From a checkpoint of a small contrastive image-text model.
Model: 11.5M parameters, 64-pixel images, encoder arch convnext, encoder activation relu, encoder depths [4, 4, 4], text encoder width 256, text encoder layers 6, text encoder norm layernorm, text encoder activation relu.
Training: adamw at rate 0.0014, 19800 steps, batches of 512.
Data: trained on drawings of small networks of dots and links, 97500 training examples, 104.0 epochs.
Rows from block 3 of the image encoder of a small contrastive image-text model, named by matrix and row number. Rows with one number belong to one neuron. Each number is 128 + 32 x the weight over its row's rms, rounded and kept within 0 to 255. All counts start at 0. After the name is the row's rms in percent of the matrix's.
After each neuron's rows are labels from the 100 images, of 14848, where the neuron reaches its highest value: "responds to" is what is common among them. Only what is clearly more common there than usual is listed. The data: drawings of small networks of dots and links.
# fc1: MLP up (encoder.blocks.3.mlp.fc1.weight, 480x80), inputs 0-79
# fc2: MLP down (encoder.blocks.3.mlp.fc2.weight, 80x480, transposed), outputs 0-79

fc1.184 105 [151 107 143  89 145 101  86 119 112 118  47 202 170  99 143 135 128 106 183 207  77 105 108 138 153 109 129 125 113 137  98 167 169 174  90 159 142 154  97 126 191  52 133 132  98 151 132 160 128 120 154  87 157 154 175 101 137 119 161 112 107 118 179 129  94 130 115 182 117 141 112  81 125  95 119 110 116 153 159 173]
fc2.184 094 [120 136 158  87  91  87 107 152 136 114 102  88 161 155 142 177 108 150  83 161 167  86 166 179 130  76 149 171 146 132  42  84 140 124 132 125 110 149 122 119 127 127 150 111  83 170 100 148 249 106 105 139 148 113  89  94  91 128 114 115 176 140 118  89 136 169  98 136 178 151 125 137 137  82 118 117 154 102 157 122]
responds to: blue dots

fc1.193 107 [123 134 125 140 105 113 105  60 133 140 124 107 125  34 143 158 138 135 111  78 120 121 159 107 140 146 145 146 109 162 192  56 106 162  93 138 109 144 117 144 104 189 115 136  97  80 147 136 118 161  96 128 117 149 132 213  96 125  64 153 167 153 129 114 102 101 103  73 148 205 125  93 127 116 130 126 151 161 178 171]
fc2.193 096 [129 111 122 117  75 156 104 166  96 192 179  64 144 196 177 128 163 111 136  96  80 112 136 133 151 140 112 146 104 142 178  47 141  87 136 173 108 129 126 140 112 139 115 115  84 151 180 138  68  80 115 149 105 167 123 151 124 147 161 154 126  74 155 145 108 122 179 132 149 139 126 125 149 124  52 136  67 114 105 142]
responds to: black dots; purple dots

fc1.57 105 [118 108 142 130 187 148 128 152 120 136 132 115  87  66 189 159 140 103 145 204 146  90 120 169 117 112 172 155  78 156  74 155 137 178 118 111 183 119 101 106 153 120 120 148  76 141 163 139 186  90 181 172  84 118 117 176 169  97 106 137 126 124 120  95 119 123 141 146 153 116  91  62 187 113 174  93 148 118 118 133]
fc2.57 098 [134 135 135  98 156 109 145 130 103 116 135 130 138 133  97  91  95 145 183 148 133   0 165 129 106 100 146 145 117 136  81 124 117 151 116 123  99  96 175 130 122 108 233 141 125 148 121 126 148 130 105  86 139  91 129 111  87 121 122 126 130 124 132 158 131 147 116 156 145 151 174 115 108  96 151 152 139 106 164 112]
responds to: white dots

fc1.464 104 [109 134 144  97 160 137 118 125 101 127 115 127  66 104 189 139 134 166 154 161 187  86 112 100  94 158 167 142 132 134 120 131 132 162 133 101 154 126  90  85 150 129  76 127  70 101 146 114 141  65 211 172 129 121 136 173 151  84 144  95 180 108 118 119 147 176 148 148 134 160  19 125 175 113 125 118 131  95 110 118]
fc2.464 106 [131 133 152 140 106 159 132 118 114 109 129  98 144 120 125  99 123 132  97 136 134   0 144 162 118 105 158 109 105 124  44 127 114 134 113 129 127 131 122 136 122 104 218 146 112 119 107 131 123 108 110 105 130 139 131 119 123 121 129 127 109 136 145 135 129 127 148 132 136 142 156 133 110 123 134 150 144 130 177 128]
responds to: square dots; grey dots; yellow dots

fc1.135 093 [129 101  72 122 130 159 199 145 165 110  68 156 133  59  91 151  89  92 140 131  85 143 140 173 152  86 109 153 103 146 127 135  68 124 102 127 147 108  84 164 109  84  88 138 144 118 127 115 174 170 116 121 132 108 136 117 150 116 141 218  97 144 129 125 205 164  99  97 104 153 125 176 133 161  80 132 169 147 168 112]
fc2.135 082 [105 158 112 149  95 134 167 143 105 122 157 123 193 109 115 129 143  97 122  92  99 164  65 170 134 155 193  93 101 129 156 170 137 107 155 143 136  85 143  86  67  89  91  83  94 149  81  80  49 123 163  91 134 151 163 121 140  97 143 121 117 167 161 153 168 131 109 129 156 164 145 165 198 125  98 162 168 149 156 128]
responds to: pink dots

fc1.175 096 [114 143 114  51 135 138 128 161 142 122 147 138 112  75 192 103 125 127 157  81  97 142 211 149  84  85 130 138 123 132 151 192 113 130 108 128  92 145  94 182 123 135 112 144 121  89 133 138 117 193 170 102 117 116 135 152 125 139 156 136 156 153  85 166  76 179 117 113 194 136  95 141 118  99 115  80 131  70 173 189]
fc2.175 102 [114 119 133 145  94 133 110 119 113 128 143  76 175 127 144 131 112 102  91  99  95 220 160 114 155  94  98 141 166 162 140  51 153 158 141 148 192  97  97  84 193 139  87 130 100  81 148 144 177 163  48 120 157 178 132 130 127 152 135 127 101 172 129  92 108 128 126 116  90 124 143 136 103 186 101 117 135 135  76 158]
responds to: complete

fc1.223 112 [ 89  83 143 184 111 133 123 128 145 170 161 104 101  98 118 126 112 113 130 232 138  96 153 180 125 116 158 134 151 105  60 140 131  77  39 126 117 110 171 165 170 103 163 169 142 150 121 149 102 115 205 121 118 125 138 107 100 114 106 161 120 178 188  95 146 140 111  97 138 115  92 119 132 116 165 107 163  85 128 149]
fc2.223 119 [118 132  81 106 144  83  98 132 145 160 120 113 120 169 124 141 135 188 222 151 128  29 130 103 109  82  66  87 120 124 206 144 140 147 147  94  95  81 161 151 154 121 227 142 129 175 143 101 129 114 131 140 126 131 146 110 116 142 143 130 153  83 125 138 114 163  83 139 164 133 103 112 100 107 120 128 130 118 158  94]
responds to: nine dots

fc1.403 090 [153 143 157 154 135 148 125 116 118  90 116 189 101  66 145 148  22 102  91 139 151 130 148 148 120  64 114 142 109 130 112 108 162 143 143  69 149 109 168 136 122  98 147 136 149 162 171 142  99 114  95 180 113 127 170 172  84  80  85 102  71 158 171 142 164 121 134  97 114 120 147 108 114 144 143 115 220 109 136 114]
fc2.403 092 [166 123 146  95 114 126 112 150 146 180 125 143 147 140 108  86 113 147 101 125 135 204 177 111 150 113 124  79 139 148 106 135  96 143  73 105 131 153 124 168 136 160  76 143 173 113  91 192 165 157 129 135  65  98  55 155 108 143  85 124 130 154  92  82 116 110 150 165 119 107 111 134 121 110 172 141  61  61  79 178]
responds to: white dots

fc1.131 077 [107 106 125 142 109  75 129 104 125 153 133 153 153 140 127 152 124  33 164 102 100 167  99 178 255 122 121 144 143 121 150  64 108 165 121 136 124 124  99 137 129 149 143 145 117 148 158 119 112 138  83  98 159 129 131 141 123 124 108 159 147 122 117 197 122 101  56 125 229 134  89 110 158 126 103 123 144 143 122 127]
fc2.131 087 [179  95 137 126 109 195 122 100  48 109 143 141 107 114 153 153  40 162 124 130 137 170 186  97  98 141 150 171 146 128 125  88  74 139 138 131 132 130 133 121 140 142  51 162 118 136 119 108 167 112 126  84 155  95 137 137 102 117 103 149  83 106 148 155 154 163 115  53 189 116 197 131 121 139  77 114 112 130 120 157]
responds to: grey dots

fc1.151 103 [155  99  83 118  91 188 128 136 130 127  87 154 172 132 139 178 100  98 175 112  74 116 113 150 102 119 147 155 130 170 102 121 159  93 147 128 157 151 191 173 111 132 204 147 197 120 110  41 110 180 135 109  84 133 140 114  35 115 131 135 143 128 114 144  89 161  75 121 100 125 115 117 145  82 118 129 136 145 123 132]
fc2.151 088 [120 118 124 136  99 134 145 134 100 190 138  78 154 133 125 115 127 142  40 106 166 201  76 106 121 147 165 123  65 161  57 144 113  97 138 161  81 154 112 139 119 109 124 125  68 156  81 112 122 162 102  86 132  96 167 150  92 103 199 134 128 127 122 136 135 155 201  84 147 128 144 144 183 116 151 127 140 151 173 121]
responds to: white dots; grey dots

fc1.283 101 [ 92 106 128  92 125 124 138 121 143 109  48 125 146 146 109 127 107 154 142 163  37 118 137 152 140 141 142 120  99 101 122 190  69 130 147 108 103 145 103 168 180  89  84  72 161 124 134 170  51 144 152 136  92 116 173 104 169 144 213 169 149 132 141 134 119 158  88 167 133 179 156 158  99 137 128 111 118 132 105  99]
fc2.283 088 [160 150 170 103 130 114 102  82 131  97 140  53  86 159 129 166  98 128 139 150 198 139 121 149 105 116  92 153 140  86 109 118 114  92  76 131 126 118 174 188 133 159 103 113 168 138  73 116 144 124 170 144 136 151  97 148 159 116  67 119 153  51 133  75  80 123 144 136 186 117 125 107  80 112  87 157  85 108 108 177]
responds to: square dots

fc1.353 104 [142 119 137 107 104  81 100 140 168 105 139 105 160 132 131  99 119  88 119 103  86 129 121  74 182  60 129 175 108  49 141  93 146 124  92 137 146 145  72 109 155 165 113 136 129 117 126 151 179 130 127 135 127 120 165 201 146 103  95  71  99 177 135 135 170 154 163 112  88 219 136 159 155 109 171 127 162 158 120 162]
fc2.353 085 [125 138 177 163 132 146 157 101 110 163 112 128  97 122  98  97 117 119  41 135 134 254 115 142  91 195 168 212  62 141 161 109 143  95 126 133 125 115 161 154 136 111  53 146 133 153  85 133 125  72 136 112 125 109 117 123  97 114  87 120 118 171 131 105 116 123 125 137  86 154 117 144 116 106 137 139 148 165 131 127]
responds to: pink dots; grey dots

fc1.433 100 [105 119 156 119 101 104 172 152 122 129 134 175 147 127  90 155 115 165 139 142 126 124 165 154 183  90 111 166 205 164 174 115  84 109 125 117 137 137 136 115 146 147 158 126 141  71 136 121 108 112 155  89 130 109 164 133 197 119 159  70 161 132  91 107 165 169 138 110 136 173  93 160 157  93  41 117 110  66  54 126]
fc2.433 099 [115 114  62  74 119 138 129 114 148 121 158 138 120 170 109 133 141 152 182  61  78 111 154 131 180 222 104  93 136 105 182 117  92 113 107 130 144 121 117  93  97  87  93  97  87 120 192 129  98  89 144 115  92 137 157 171 130 142 189 180 108 117 133 146 138 138 172  76 181 143 125 107 153 108 147 149 133  96  94  99]
responds to: white dots

fc1.242 085 [129 125 145 113 105 142 165 125 129 150 165 174 165 152 106 167  61 115 166 113 107 118 157 156 161 131 134 211 128 146 133 174 175  90 112 152 117 198 123 194  98 124  77 110 172  68 148 103  86 162  83  92 136 113 177 187 125 128 133 163 147 147 162 160 167  97 123 107 110 127 100 127 114  80 114 124 106 185 152 145]
fc2.242 064 [142 131 116 123 166 163 145 130  72 139 157 127 137 122  88 213  96 130  95 108 103 218  77 123 100 133 180  49 114 173 172 128 137 149 145 114 168 158 180 128  94 135 112 111 142 125  79 128 123 132 113 120 129 147 135 116 147 141 110 113  85 105 227 110 173 117 163 131 119 129 176 150 152 119 166 195 124 136 114 126]
responds to: grey dots

fc1.142 091 [136 100 132 119 131   0 143 187 156 130  56 131 110 128 131 153 115 120 124 162 113 139 126 113 134 125 153 165 119 118 140 103 154 166 103 114 116 131 131  96 144 124  90 128 198 140 147 116 141 142 143 149  67 115 156 143 130 124 156 110 134 134 142 142  43 121 126 103 122 101 138 101 115 114 153 206 133 120 174 212]
fc2.142 125 [120 113 133 154 157  71 162  82 100  50 121 133 156 124  85 136  80 134  83 138 107 131 162 177 163 150 141 139 170 154 138 133 129 127 137 113  87 124 129 151 148 141 102  90 164 147 149 143 170  66 144 120 177 145 112 135 122 106  60 140 124 170  94  79 170  70  65 144 104 184 128 156 142  84 136 184 182  94 111 109]
responds to: pink dots

fc1.263 098 [143 136 160 127  71 153 127 122 138 168 104 134 154  80 110 146 103 102  69 106 110 145 154 160 106  48 175 206 137  61 132  92 110 128 111 153 112 136 123 109 174 122 104 150 192  30 169 110 136  92 140 120 110 145 149 134 113 125 169 132 154 122 156 110 105 148 120  84 134 151 128 105 137 136 189  74 146 131 189 128]
fc2.263 090 [117 122  80 118 121  98 149 101 128 159 104 220  96 149 134 126 145 149  15 130  96 231 164  78 129 148 129 149 107 133 128 122 124 195 166 119 115 133  94 106 140 119 115 129  94 134 202 118 188 161 158 139 106  84 147 140 137 149 112 151 113 113 121 103 136 103 109 107  98 142 108 151 145 146 148  95 158 173 114  98]
responds to: white dots

fc1.174 103 [153 108 116 101 123 124 142 131 127 177 147 157 156 129  68  52 153 173  92 135  95 139 190 114  97 166 102 119 153 102  83 128 104 124 130 110 119 167  91 160 151  81 128  75 135  97 167 157  54 137 183 164 104 117 176  95 176 132 147 104 148 153 172 105 127 196  85 138  70 121 129 175 111 125 164 108 146 116  92 134]
fc2.174 097 [158 127 184 125 111 112 143 104 119  85 117 138  79 160 151 165 109 109 101 142 153 177 120 177  77 164 113 176 149 122 220 108 121 146  75 150 162 143 113 130 152 145 115 146 175  81 113 113  52 102 120 134  83 123  94 138 210 102 143 135  62  98 163  65 138  97 103 103 127 140 126 106 123 144 102 143 159 137 137 166]
responds to: nine dots

fc1.239 081 [100 121 120 168 158 123 125 157 134 109 134 222 198 153  93 122 102 131 148 105 124 129 138 180 255 120 104 184 149  81 163 161 130 104 122 139 101 131  96 217 116 118 135 131 137 120 115  87 106 119  82  94 127 121 125 168 129 122 102 113 109 144 131 118 169 113 142 118  91 134 115 126 165  98 101 114 134 187 154 115]
fc2.239 082 [155 100  85 138 119 190 121 160  80 152 130 118 144 133 114 136  64 162 111  77 149 184 138 142  73  93 115 127 147 177 150  94 114 132 132 100 132 121 156 170 130 140  76 138 111 105 122 116 221 150  88  97 148 115 170 115  67 165 136 148  73 135 185 201 163 131  94 143 120  96 176 134 146 107 119 173 156 117 114 114]
responds to: grey dots

fc1.264 092 [125 123 134  84 143 161 157 128 140 200 141 156 124 103 139  99 119 104 155 157 141 163 166 158  94  67 145 167 130 105 173 153 118 106 100 115 144 115 103 144 104 101 137 103 130 122 134 128 155 155 164 160 104  13 159 156 128 102 128 121 123 175 148 141 122 192 138  95 118 196 128 152 165 199 106 105 136 158  55 171]
fc2.264 106 [133 124 177 141 111  92 146  97 130 119 127 163 136  97 145 123 139 108 144 117 125 198 136 193 161 217 168 125  79  53 156 112 132 130 137  73 169 158 134 166  53 131  78 114 145 189 127 101 137  86 168  97 120 188 119 135 163  95  70 135 133 131  69 125 113 111 124 126 131 166 128 139 121  76 150 131 144 124 153 112]
responds to: blue dots

fc1.429 098 [160 119 134  79 144 162 141 116 118 218 116 166 119  94 150 141 138 124 151 135 129 169 168 141 109  74 155 169 139 112 160 158 124 112 100 108 137 128 115 149 131 106 128 106 135 130 141 114 151 155 139 146  90  18 150 144 124  88 129 129 121 163 165 162 128 213 145  97 118 191 116 144 171 204 129 127 136 165  60 167]
fc2.429 115 [133 131 175 127 109  93 151 113 128 127 144 155 146 121 161 146 136 118 113 122 120 165 148 201 149 231 180 121  71  58 163  88 128 146 136  80 168 129 142 168  61 134  97 117 152 194 125 108 104  93 157  94 140 193 115 125 131  92  99 130 152 115  68 122 102 108  98 130 135 186 131 142 130  80 152 139 148 109 136  97]
responds to: blue dots

fc1.309 114 [ 70  79 148 206 156 113 121 148 130 169 152  66 145  50 145 171  98 124  80 133 143 106 147 158 109  90 159 120 163 122 111  99  88 123  61 127 158 108 158 168 124 154 192 129 127 103 137 190 136 110 165 158 139 118 111 136  77 128 167 160 172 141 134 107 106 143  88 143 116 138  87  98 209 122 124 129 142 128 132 153]
fc2.309 124 [120 130 109 111 132 125 129 141 131 146 134 124 126 135 121 121 135 137 255 125 110   0 130 112 133 115 131 116 132 122 170 127 137 127 134 122 113 107 130 125 107 134 252 122 118 142 133 120 138 127 127 146 123 105 135 128 125 140 154 126 130 127 129 126 141 148 131 108 134 133 123 137 131 105 130 131 116 117 141 121]
responds to: square dots; blue dots

fc1.356 104 [149 121 110 105 139 116 116 106 127 153 111 115 168 141 121 123  99  71 153 124 123 151 140 163 190  83 103 177  98 159 124  97  71 122  82 129 121 101 105 185 118 105 102 137 152 128 114  99 157 163 113 143 109  39 136 193 102 112 122 173  90 175 149 148 184 139  91 118 131 202 118 188 141 148 127 132 155 209 156 112]
fc2.356 103 [110 143 153 132  87 100 158  69  96 165 121 110 157 123 129 118 118 124 119 104 129 160  87 174  99 180 186 110  78  70 159 149 151 133 155  98 156 103 149 119  72 137 120  97 124 190  85 128 161 103 178  78 154 171 159 119 159  89 111  99 140 160 112 115 148 122  92  99 140 181 129 148 145  54 156 161 170 118 182  80]
responds to: pink dots

fc1.282 092 [199 109 148 160  94 124 166 124 141 127  92 152 142  46 104 167 116  97 142 143  86 183  94 160 135 119  98 137 112 104 110  90 151  85 134  49 146 128 107 102 129 151 118 134 151 110  89 175 100 151 117 105 114 154 131 179 110   2 148 103 100 123 142 178 120 114  98 145 116 110 164 134 134 129 156 114 157 102 153 162]
fc2.282 083 [166 139 132 134 173 134 115 109 152 105 127 182  95 166 113 138 144 127  77 146  98 237 129  86 137  64 126 150 143 106  84 169 106 170  79 126 112 206 174  99 118  96  95 104 184 145 183  72 106 165 135 147 116 127 121 105 110 129 142 111 157  93  93 130 137  93 150 176 115  95 109 100 120 129 146 124 150 146  74 133]
responds to: white dots

fc1.86 102 [120  80 127 100 129 147 150 161 145 132  73 136 164 140 162 153 106 122 176 211 131  81 175 152 144 162 154 120  92  88 119 130  28 113 162 129 133 116 100 146 181  92 119  37 134 122 140 121  78  95 159 110 110 113 156 138 211 105 104 158 148 115 125 133 101 155 118 106 140 159 127 144 101 108 180 131 113 121  99  97]
fc2.86 099 [161 130 131 134 118  98 126 115 130 113 124  66  98 192  78 160 128 137 130 145 158  48 106 104 127 103 102 114 103 142 144 187 111  98  81 131 125 156 121 223 168 136 193 121 174 138  94 151  49 114 131 135 118 131 113 147 174 114 106 121 133  68 106 110 114 152  93 179 200 133 124 148 121 143  95 144 107  85 149 145]
responds to: square dots; star

fc1.47 103 [140 124 135 106 131 153 141 152 144 137 128 126 119 135 105 137 130  90 151 107 152 126 155 101 127 100  68 199 118  32 149 151 130 191  95 146 168 151  66 133 120 141  99 143 124 125 103 114  85 142  71 110 169 136 136 155  99  95  66 121 100 169 147 180 188 171 148 135 109 175 121 144 164 129 179  59 156 182 112 133]
fc2.47 079 [145 122 162 162 164 166 158 120 127 138 146 107 101 128  73 143  92 112  31 154 129 217 149 124 112 156 144 104  86 135 102 107 118  83 118 109  82 116 116 158 164 165  98 137 167 146 111 171 159 104 127 125 189 136 121 109 115 108  75 125 111 148 144 132 150  59  83  74 103 137 124 124 103 131 125 214 131  69 133 129]
responds to: pink dots

fc1.44 082 [121 139 143  72 105 186 120 105 115 161 122 110 123  92 112 119 157 161  74 132 115 189  88 156  96 141 136 116 114 169 123 114  92  96 127 114 107 122  91 152 103 131 185 101 174 151 123 116 165 126 217 195 118 122 142 139  93 117 225  70 157 141 111 116 121 209 153 120  90 144  87 129 106 102 162 123 138 100 130 141]
fc2.44 089 [158 128 127 117  99 195 136 192 102 127 112  68 138 114  84 125  94 135  56 108 125 149 114 128  89 152 150 124 147 193 159  61  82 167  98 160 197 149 129 153 142 133  92 173 110 126 118  97 130 104  50 100 119 115 163 144 153 126 152 123  63 113 153 100 123 159 160 159 144  84 165 103 162 161 127 147 111 135 139 171]
responds to: grey dots

fc1.163 118 [122 105  94 113 159 102 147  97 123  99 159 140 107 168 159 130 107 167 159 152 120 153 179 140 147 109  95 129 142 133 132 114 128  60 147 105 113 121 139 187 121  38 163 129 219 164  88  83 123 132 225  84 149 133 141 144 167 129 124  86 136 119 129 145 107 195 131 111 132 144  90  76 117  94 110 118  95 153  85 122]
fc2.163 106 [129 141 102 102 119 128 135 121 107 127  95 106 136 109 118 147 117 150 180  95 129 206 117 101 157 227  92  35 114 111 214 138 129 112 145 113 134 146 151 116 109 112  70 131 119 198 117 122  52  87 145 115 144 128 145 130 120  86 151 141 113 132 139 170 144 117 142  74 185 139 132 128 175 142 118 127 142 129 141  69]
responds to: black dots; brown dots

fc1.368 105 [135 116  87 164 130 115 153 126 187  39 119 168 123 157 170 145 107 100 117 192 120  81 116 134 148 121  76 138 101 115  56  83  80 158  79 136 151 172 141 117 130 158  58 137 130  69  61  86  79 148 139 198 120 139 126 146 177 125 153 171 129 139 123 155 104 111 117 156 144 130 154 120 133 116 111 113 132 137  97 118]
fc2.368 086 [139 122 171 207  98 120 130 156 113 172 159  88 137  93 135 185 121  66 129 128  94 246 121 118  85 126 118  99 149 145 141  79 128 149 153 160 140 136 115 130 116 108  79 126 119 113 110 136 133 147 104  79 127 128 164 125 196 114 108 130  99 111 137 130 185 148 127  55 123 137 157 101  84 113 129 101 123 194 148  87]
responds to: complete; black dots; nine dots

fc1.448 100 [ 92 138 122  69 166 146 137 155 141 140 145 158 123  51 172 120 126 124 142  62  74 113 207 146  83 136 120 138 123 113 144 116  84 144  94 129 123 172 136 144 170 103  96  86 123  83 181 139 125 146 170 161  93 133 129 144  78 144 154 118 100 181 114 167 111 167  82 114 211 112  91 117 134 115 136 125 124  80 128 181]
fc2.448 116 [121 115 122 182  80 156 112 113  82 119 127 119 167  72 140 154 152  62  95 106 107 169 129 113 102 131 117 159 129 151 115 112 149 165 159 154 174 134  69  72 174 155  88 144  99  90 145 144 141 155  57 104 144 169 154 127 209 138  89 121  91 138 134  78 154 105 120 133  85 104 169 106 140 197 105 111 169 160 117 105]
responds to: complete

fc1.354 101 [133 149 131  75 123 143 129 158 106  80 128 147 128  56  92 165 139 160 149 105  73 139 211 112  75 127 150 119 108 119 151  72 123 114 127 126 129 157 129  79 136 102 120  66 145 108 152 137 117 149 160 146 126 130 150 143  42 124 157 147 146 153 141 145  90 180  99 160 194  92  62 129 112 121 131 103 140  87 200 156]
fc2.354 123 [134 116 138 164  68 147 116 141  87  82 105 127 134 102 136 113 101  79  95 138  96 185 177 130 109  95 108 141 133 159 152  89 129 167 177 138 201 118  69  95 154 137 110 158 108 100 145 153 182 143  52  78 147 161 157  92 186 124 112 122  87 154 120 128 166 145 106 123 103 125 172 111 138 186 151 107 183 174 104 116]
responds to: nine dots; complete

fc1.477 087 [109 149 170 148 175  84  89  94 117 100 134 140 124 129 157 167 137 170 146 146 116 127 177 162 149 117 162  87 142 165  97 154 163 160 134 118 142 122 141 117 159  85 186 129 138 156 136 124  84 103 187  90 130 131 166 101 119 138 120  26 166 156 139 127  90  76 138 126  88 107  67  68 125  64 135 133  93  94 160 174]
fc2.477 070 [132 159 165 168 135 106 151 145 105 117 139 104 187 116 116 159  96  95 143 138 119  50  80 117 132 156 189  99 103 142 143  81 115  80 154 120 138 112 144 159  88  50 129 133 109 154 143 169 127  41 162  78 181 140 164  73 102  79 109 151 133 157 132 124 145 116 133 114 152 159 161 113 106 102  92 177 147 128 168  87]
responds to: pink dots

fc1.478 081 [111 113 106 124  95 102 181 119 120 143 117 184 210 117  77 143  58 132 121  75 149 150 117 146 138 123 112 188 173 183 136 109 167  99 124 124  87 174 144 171  86  69 121 117 178  87 108 135  92 153 117  66 174 132 155 149 102 128 155 179 137 121 138 116 118 164 100 130 126 105 110  96 107 117  87 179 137 182 156 116]
fc2.478 080 [138 135 132 112 142 166 153 115  88 147  80 151 144 118  86 141 102  94  74 120 103 193  85 155 132 121 180 153 113 129  73 168 124 106 133 103  98 129 183  75 147 157 103  97 120 119  88 101 215 158 153  99 150 106 152 116  95 118 119 129 111 157 185  62 191 107  96 123 115 137 143 144 172  89 123 194 172 110 119 147]
responds to: grey dots; chain

fc1.200 093 [ 82 130 119 113 140 157 155 113 150 160 147 172 189 139  76 121  93  98 209  95 113 136 166 191 177 114 103 148 120 152 154  84 162  90 132 137 137 157  64 147  93  44 112 137 180 101 165  87  65 151  76  79 135 110 158 151 103 140 100 174 127 141 142 103 143  97 145 144 124 119 116 130  99 124 121 119 108 160 152 105]
fc2.200 081 [161 140 106 128 129 181 164 139  66 167  98 113 130 107  55 174  66 150 103 131 159 160  81 115 118 120 153 115 101 173 117  96 146 101 133 108 158 130 147 155 139 161 110 128 118 121  54 100 197 120 118 109 114 166 167 112  77 119 124 126 101 143 184  81 166 159  94 112 129 136 162 105 130  70 136 206 137 102 173 144]
responds to: grey dots; chain

fc1.442 085 [ 85 101 110 101 134 146 189 135 173 102 121 217 142 103  50 119  90 102 200  75 154 100 152 171 206 134  84 190 133 142 164  97 148 184 124 101 104 155 120 135 107  87 110 131 158  78 141 121 114 147  92  72 115 123 155 133 105 121 141 145 153 167 134 112 145 114 113 164 120 143 127 162 107 113 101 127 128 169 149 116]
fc2.442 076 [127 124  88 116 156 182 163 117  82 127 152 115 106 100 103 161  69 141  64  77 121 219 100 120 123 130 158 117  83 173 126 115 140 131 122 127 124 110 189 105 138 166  68 110 127 108  90 125 182  96 120 125 139 136 148 160 110 145 139 125  79 152 189 126 161 114 134 198 116 102 141 111 112  99 122 196  69 128 130 179]
responds to: grey dots

fc1.70 111 [162 114 112 116 158 149 212  90 131  96  83 148 116  83 209  86 131 118 147 120 125  99 103 118 116 100  89 128 142 151 114  95 159  93 119 134 185 158 154 161  96  99 153 104 128 125 112  97 118 215 142 188 120 156 150 137 117 115 145 150 120 109 135 156  88 142 143 113 117 150 145  89 168  96 133  19 102 174 137 118]
fc2.70 097 [118 143 139 118 123  81 135  99 137 114 142 164 182 108 168 126 145 110 118 132 143 212 168 145 131 229 116  82  87  91 120 140 145 108 163 132 100 126 108 177  78  92  90 140  89 155 122 122 117  66 106  99 128 161 153 112 130  81 148 124 169  82  67 189 120  99 109 120 163 155 122 130 144 117  75  90 130 118 172  86]
responds to: white dots; black dots

fc1.183 099 [141 132 134 147 197 157  76 145 119 142 104 122 100 108 184 118 153 102 112 141 142 110 123 138 143 130 119 134 107  75  68 118  95 124  98  83 219 143 117 120 167 150 124 129 107 104 141 136 131 129 184 168 111  91 154 125 148 113 156 146 129 169 143 128 154 124  78 154 193 137 128 144 181  76 134  20 135  68 159  96]
fc2.183 094 [131 131 125 112 146 114 156 108  87 155  98 126 154 100  30 134  75 204 168 138 111 117 142 108  99 122 145 124 137 144 154 188 116 108 115 136  59 165 177 148 125 120 146 110 133 111 128 131 133 105  66  96 154  76 155 130  92 141 142 139 124 154 184  81 188 124 125 108 157 156 149 169 131  74 140 213 145 104 156 113]
responds to: black dots; white dots

fc1.23 097 [ 94 106 148 167 172 123 106 161 132 115 123 122 131 115 140  90 142 106 121  97 124 126 134  81 176 164 121 152  81 109 143 159 143 113  74  92 190 119 118 166 157 122 138 134 163 149 180 120  95 188 174 130 125  83 199 117 130 123 101 152 138 228 151 106 112 121 114 125 120 164 116 185 136  96 171  28 129 106 116 123]
fc2.23 076 [128 115 115 143 194  73 123 108 121 174 204  90 138  94 126 153 144 145  93 106  87 200 103 121 162 124 110 111 182 203 129 137 120 130 151 151  50 140 114  67 174  66 105 107 131 120 149 113 171 123 147 152 127  75 128 163  74 147 177 156 133 102 128 117 158  90 143 120  90  91 118 128 168 138 133 166 127 138 110 118]
responds to: blue dots

fc1.208 089 [127 154 116 127 177 112 158 183 116 189 138 131 119 135 187 194 117 151 137 141 152 100 113 166 128 145 146 116 112 113 122 167 148 165 108 123 158 122 120 129 136 113 122 110 144 144  83 131 119 125 159 158 146   0 155 150 141 119 162 120 135 150 142 188 167 113 139 187 159 126  92 115 143  46 156 163 146 139 190 162]
fc2.208 091 [123 162 150 137 125 106 145 130 116 120  65 139 141 131 161 112 132 129 172 153 152  33 134 138 101 144 119 145 138 168 145 167 122 105 133 177  60 131  82 102 135  81 165 127 136  92 134 190 115  61 101 141 154   4 126 109  97 134 145 133 155 108 113 160 123 138 135  97 171 177 130 110 142 146 138 154  82 135 168 101]
responds to: blue dots